Rows from block 9 of a small autoregressive pixel model, named by matrix and row number. Rows with one number belong to one neuron. Each number is 500 + 50 x the weight over its row's rms, rounded and kept within 0 to 999. All counts start at 0. Numbers have three digits each.
After each neuron's rows are labels from the 100 images, of 14976, where the neuron reaches its highest value: "top examples" is what is common among them. Only what is clearly more common there than usual is listed. The data: pixel-art sprites of 400 made-up characters on tiled backdrops. In brackets: how many of the 100.
# fc1: MLP up (model.blocks.9.mlp.fc1.weight, 512x256), inputs 0-85
# fc2: MLP down (model.blocks.9.mlp.fc2.weight, 256x512, transposed), outputs 0-85

fc1.396:564474481595502554485420419441534571405542487458518633402542533420562493411530541548518452559551520488545495475503426607497523507495552467567548488562511505385421520439516650501497518503474546558568502521526553493489440553525574511510375510534525487500531593
fc2.396:493497537464536518442634528433509460513526526604489422526505439582420470541559458422448529476406426551477543490558474487465486610570559537530500540512505451596596502511474494561534459517539430503434501529511515549503506454456506455567480479497453515494592486
top examples: blue (41); red (26)

fc1.209:478462469459464487487554455533454480477512482566465528522412564481500474480586553427429452492469523449559426457509504524430423543560511416523547460484536420521503560523492415471493437439403550490502498445459423492509455477483470502502486494391441488612600430
fc2.209:515418518549420489485360479555504467595621596452412579467499480483573495549473467495495557465534431462563501611596598440493552499490554492476515497434495488583455529558406516395429474498502471475465505438475589617542520544446450413572526496491534504466506561
top examples: yellow (53); orange (28)

fc1.253:485493543460519565585578525458586517499488430552466532522473472488505377492493490479552536534523519493513505545517457534552542505450546408556522538500568548568554529549483510548525549579467493480521435518435525508558460522575573564516527467539414546539410597
fc2.253:549522513531512388537463461449416483533532590504465480434527530505624548621489493554537445479546594524491490507550571495445587536557523450481578463637504540513434441506520522586479458470494560470554479468469565465447566507522432493516416460464544526514500417
top examples: white (46)

fc1.332:527443493482417507538517442484500456520498424494505551459481566492533610414512520433575489468525540487507493546454433517494477605452454460487431442598497433506473443474487427516493492455566397452515451527472602495484560494370583584493481553509452433566445580
fc2.332:495558571526481493518417492470473504516525397438499553447498550435500463485511547472547523522475513479528437474424502521396463534375439475506503489533468532572508541424461479538571513543513532497587554575538477496460481598444415426530412565514513605581528453
top examples: orange (70); pink (30)

fc1.443:551489543449523469539509434439462479457439467513545489498565520497464506459544466449485461455447410504576585441546437483454378464571496447555480513585439523605529468504571425503608473455471514459513501489567493554485538482464528579362426556445581501450543523
fc2.443:444446502441581526502437522512501540499485594517450501514420474513498526488437524567467573503526542568479502515481503458552505538473502586591554507547536473404457512488509454472462494527525458493538531481490541560467381526429415549506538565439464499519496523
top examples: yellow (63); orange (33)

fc1.101:560476554422444527572502556528441434467572422442539450564460446554497432474517563534498438536551479456468413420504411475373460549431521501442574462557534588596570538521560420531424500472421467491488466533527495501531473488505498560540446570565555396520472507
fc2.101:509486564553453456502468501528411539447557512479485531554494589489514505518458446468561527504534565570521525583567521509555492478517499478527463418453471409472563503494417496442547451493502594555482570438487527467497448535471440545541518491366500495395515513
top examples: orange (72)

fc1.340:560559576543504545499467584527467473502414475543493486514499471527541526406455581541495574511439524547465532517464446524433513539599517437531454420513475457503483493493422481608520532416557490598502427527520590487481469536565492531553552560588541425551559496
fc2.340:479466451517478448537517387353441620461438569436518447466534517452540502513530453517528454477512505461475476570562533524550415531491401472512452530462507549461485472491448456431527536469430493424476570528546508511473537478397514503462543507402569511556548461
top examples: blue (27); teal (27)

fc1.352:529522488473504465537516469500553479469543425516576486556490523455478490521465439487492496593509508445519466556430578549438499570540523488442476518438514502452484510454518481489495516532550525495488556457529422519506460443388396510446465523471554470577467465
fc2.352:491468483365479539531515511481525451569452524443566529492586459494534521521515578584586524442515426525481505506459508448541430525416534526499487475466480462530578518537490550470535465478530480536418501454521484482555550486512633551491577407429517554582504408
top examples: yellow (31); orange (27)

fc1.347:531486534497537517380586438493525508477509592507545417436548472442447525445535543519341537453403346515474504499572400490507520460553508544493543495452449507511623480381562472448575518478569486486461513553471558583434476413522548456527442558456551472480550423
fc2.347:441487504416454508507506512395492562529488432446458566533507467424519547478445414517471581482481449582539464451508457451537500493486434483506589512512415473457447398497491476459436493523484589472539546453469495417533552547502511500570522535509427495394436462
top examples: purple (71)

fc1.464:580443530485557459551659428478555443518559547507494515378451501446528461433530441453482467490446510524483478528449405512529480461459479410493549436434526479519566414515583469482477512564529514480547497418424542551567479572559544531543515487500496507541521524
fc2.464:345555515434527544509455470395490570432481466520582466557456507460528545544462394524501481507445489549468505491579511430558558480378419473534493563485492448532423563517523478464485484387543475510451451452559610539491441505460508465442539467524588494560397510
top examples: blue (40); brown (34)

fc1.94:457513495419472571528463545507515437517523464521485501490549509624519475536466476410505548575540488414547493553473508463475535516519495523546498508493512498450579426469440533531537554396556482399514469538632560510497436512561523398547505538532424432566571564
fc2.94:491434478580455536479480472437499418469539477390534530440446394397491495508588540524445499515530407501580536520551445493495460489486517482495412593502568500558430490547466486536487501518546454493444484535548457514539510545543538582436445486544554489480586468
top examples: red (32)

fc1.164:531495518495435416508570493449539537543505561480441508551468482529549533513429529483477478482647532545594526516520504473486526469452430674464496585504530537533451445502455444503468520504591445446576521510559524454453456500490500509471451458515522436491553504
fc2.164:517482581500538456574472509484531586539499474419550494497569503516536512523412445546539601471525537518519442538375532536452499494425457554481527440456526487370503444555539500425626531457501465423533527485421458517496533554520467482438488527473507505542477507
top examples: brown (50); white (40)

fc1.177:465375517467409440478562467461505514464531525572567572492512538419530559484517472466478563447515525425457592485544592515566525510476474554523453454500501471488564493460410493595481445431442511460452443513526436535578541487567540544589522527500452489490425505
fc2.177:545519540479500521467572512433439486569486449533493558502487627443505500525542551454529464445517563592482495449500498430513520479478542420493490486523492573536430539431515622550425560517458427404576499563501565454573545474404578588413478519586523449519593590
top examples: yellow (38)

fc1.214:531504557469502522559472481503526441531504535465479518443499472532508552548427369490530484509582457404550500582450564572499382576534520538531498497552563601543445466504546507463690542477497546496537500525466540530487544516638447443417449566534499486520429532
fc2.214:474467500544438449488498412486476542383504635453486547464483538518516542521587549518536558514547526570578460417506437492389519589461538534572505433455495440451469467530465550519536548500444459505459546532508493539470451560530512548570481503436558581461596517
top examples: purple (33); brown (26)

fc1.16:519477486433515524502539518461563506462546488500435484583436492528568577435480482442387475451570452513550563464581548533529436503481513452606498469530579486467525504535554482509521553521432424458470507457496503526518441557463546439551515530510536462525469565
fc2.16:414474469512385411510446499474497505513471566505615507451571487527525424544513515480446535495582582484517407530501535370451440496424477542459433482482479514543542543432523496459418532503505529543497591508553588554508485444571535577388657508464461499470588508
top examples: grey (83); large (71)

fc1.74:485501506469489487467603520531600482468450564538535506478475564556590473643565546506500494499473441577489495543511541494502530500533477500477517604478515586535459449485517589529483509423524486578567488525423560577488573530442500528553549487439511488476539550
fc2.74:527448381545494515542413514457421414559488449520490514456500495430426629543527565570557470454447513553516472487606423562372476548444502492500475455500580425474567512599487466523585618520587488556426484542566426421489490399487415583461489625518477459543494462
top examples: teal (100)

fc1.421:520529423516564481539524439510493421457523572424545495498479492456535421482497458504449514485452523512424513476528469494457495579532535508557518443581558475507504547544433467470489539519492521524459573502555390464551584480520604525443470498476609514491554455
fc2.421:539558379612519506501565489450423553586493503421516512481520400474435516505489491519464404463513469475511468487478537525497542537446559483562498441468490510485486495462525483416471483428379437459546504492542554521452537525475378528567488534553479481569519454
top examples: purple (69)

fc1.388:539458501484513544545489430493410638452543424416548525422442485432633539540398510477586543513498472407455497425461514575452411413477585470553509504546567509463482535583555444489459554548453490471491520462484528509493499436437451476453543525484584455493540529
fc2.388:524498479500402472517442577454611545545548518603538535546509559580548548434490452597439513482480508551567516463439507399472518557505514572592545473481434451540495456537462505596479409561510429430487397455526498476509488618571437636568514547516423565522444481
top examples: orange (100)

fc1.407:505517514549590510436468464469586545519568521479508540478505492390393461445481519593525438573542504533578490502570457509517502511441482536427477535561512512524434496501534533524534493410541486565548462440425531519519432466447500653541457455465493513522615398
fc2.407:493548481614484526547601496526514504414465503563429511566488540579565518466469462573542612441397519431423499437479510455474481504572406541477533451539395486466533453522551546560465463515456520474583556515557466540506513461454476431505518447461507482497524567
top examples: grey (32); red (25)

fc1.301:405555537543535522531471496511529464457458563546518524487576445455464512433519515506546541487488540493417568488405518466522532506496478477601453415517447519469489545494493494447571447491548488412526518525453497535460447574591485478444550619477563514515564364
fc2.301:588414609474514470458516466541396562522457537483436485516461477526509448548552547541538555545444605408594500541440515441499461527391458473516523554467494496464473462400531499513429513503538537510533506490495569588464610492584530480461500475472502589480481596
top examples: blue (96)

fc1.393:548428541508445471528455519470564440406471570433530513491520613504506461492518468508510517449522519519441483517437483472538435397410411496570530497558603467560495470500570397525514508496495478492417470510485467508542475500533489599460426545467662428409456477
fc2.393:490492433507525503507468385444465494461489391616502480472485409580460453564479463465553499526396485486496593441470495441496478510514591467468456513603539512558493462460439515425596453591605515441551532522583495525457484463372503472528568530361497536534526496
top examples: red (99)

fc1.292:643517532534453468530512459579499477504516516515582488589452505612433487544544581533532476549508547473487480557457547559453452534466491570371462496494499516508492467466528421559511501504558369488580485423538459530486563458544534512452456478431529469438638464
fc2.292:487500603458504576594495611484522555485490544577534552423483477445569572483433503483494582450458556546541531517556446484499526463492516586465486468522494474549479615448540537611524517480421579528517488499574518475479586597475467397559399553464507420526516544
top examples: purple (29); red (27)

fc1.389:487598541535441504524467408472517557447498554423463519471497440420578380468514521434434458554463545561551533512477407526494530504501433456507500432428555378532478533504412497517461486536424492537516523543502479465442473586482497460525531525494420466550488518
fc2.389:573538502559502506536624570487458487531480483458442491525499596502481541499488561452574368512504408459437574498531505541514551535571529450545478502484472495532492363484494460599472412472564557612524459501503499512583359493524500520413494438500472430452411512
top examples: brown (54)

fc1.43:436490533548550582467533450546541498537547529466497549547548528466565460578533482469475533505561579511474559520559565530578510507521525443530526495521531537446499451425572555501486479561417479519561558461478519548465477492485570474504541436527508527467607536
fc2.43:474477455510563401475447459531531424597540492550460440420429375480444505466500513506540525547515446480510487488480525583451444571516530450497532438520396454467559545560459470451526550626568522474517450524537531446432505460517477545550494528519465513500427463
top examples: blue (100)

fc1.308:530575478487559613567488430534552446579526505396520473597473469480614426521491534478611519536568496483427505459469517475479552494613592593454511533483438508491478491367593575539493496467493461491465500524566494509556397594523418525540531629466405535468444483
fc2.308:476490579620513489504578503391440404495556489506470534486561592524421555507552494536402518524476470507609502577515464537514524508534495454505451496613505484492546467529386443515543465544571541512537500435427551554457501535519580427494505468466478416419502434
top examples: blue (39)

fc1.426:506471564522453500520541453551492482462587498519603495466430439375457542423471475533531418485439464429459553507504502484490486553528500517426538566499582562578571500528562569551572529512485436549431512600604504428541504455519470566535545430403519481500467452
fc2.426:508522411459468461473507468551502534475480508442490491460476541534500443601508501445493464557574596462466479450569495506555476525469449490581477492556506505495415475532508457446467531505503513512508490414444564504421510469532586488522487465544560484475527539
top examples: yellow (28); white (25)

fc1.251:602507496464526570549482530578527476538545545478491488457538470444574496518507500465583400546561548456506435569496532497500526608560565600503507546618500564537599551468438453490528503525492509553448442528444528440583473521486528508467486451584359483481483441
fc2.251:465489517466559510542417535488518520496454490569491499474444579571567487436507498464498519499456513473496630458465483448420385428505413483506478501458457530533456532528525471521505508509527512499539505578545476596488548547484530435527561527571534492450383435
top examples: white (70)

fc1.88:569553500443505562508558551512413542491467545563542516489487497582574430579467480464467505527492494429508588451489417500569591575464528526547506584497532498450480541525514420467437444469547431541551565414575560585551559588523539504494538424408559464472550557
fc2.88:573539535474445448564429488485545511461518500511450481490420545468489508370440457563557410453525469491482495498437482471487484470382523523513499499508573489540454493529529429477553458395525511475514470538510453425504531476514506567448504592578483549576460461
top examples: purple (100)

fc1.312:520521481507432508501460506539509524490409537427488474552480593501625552498486507564556603503562537526532555526465563517518583409512508573431526525567498529507484378503479521376528529478470419482422469473484500465565588433406419471453535452475573568424578479
fc2.312:432470540414551462581459551468544497488521509563467446577553450477525473517448469423542512503577511459522505411502517528605453599521434511470496467382563478451428587430466467490593505477516582459460524507573599480500489493508496536431439507469415531549507452
top examples: teal (53)

fc1.91:509458467506489546536490461393580464543456438539410532440454616469453544560525501484503573467494457460471513611439389455431555522502512479540461423582445492504470479457486444397484424509564442528492411551493533524495561449502474544517538457470454425468427582
fc2.91:541544440508441433459522569466446543409501525430474546445462421491498503509489675417516511572497469391533503463442521523467453539426447403537432609472481445573578523463469542581603497528456555444523487523501495481499526516486499448445456545577421534513466437
top examples: orange (87)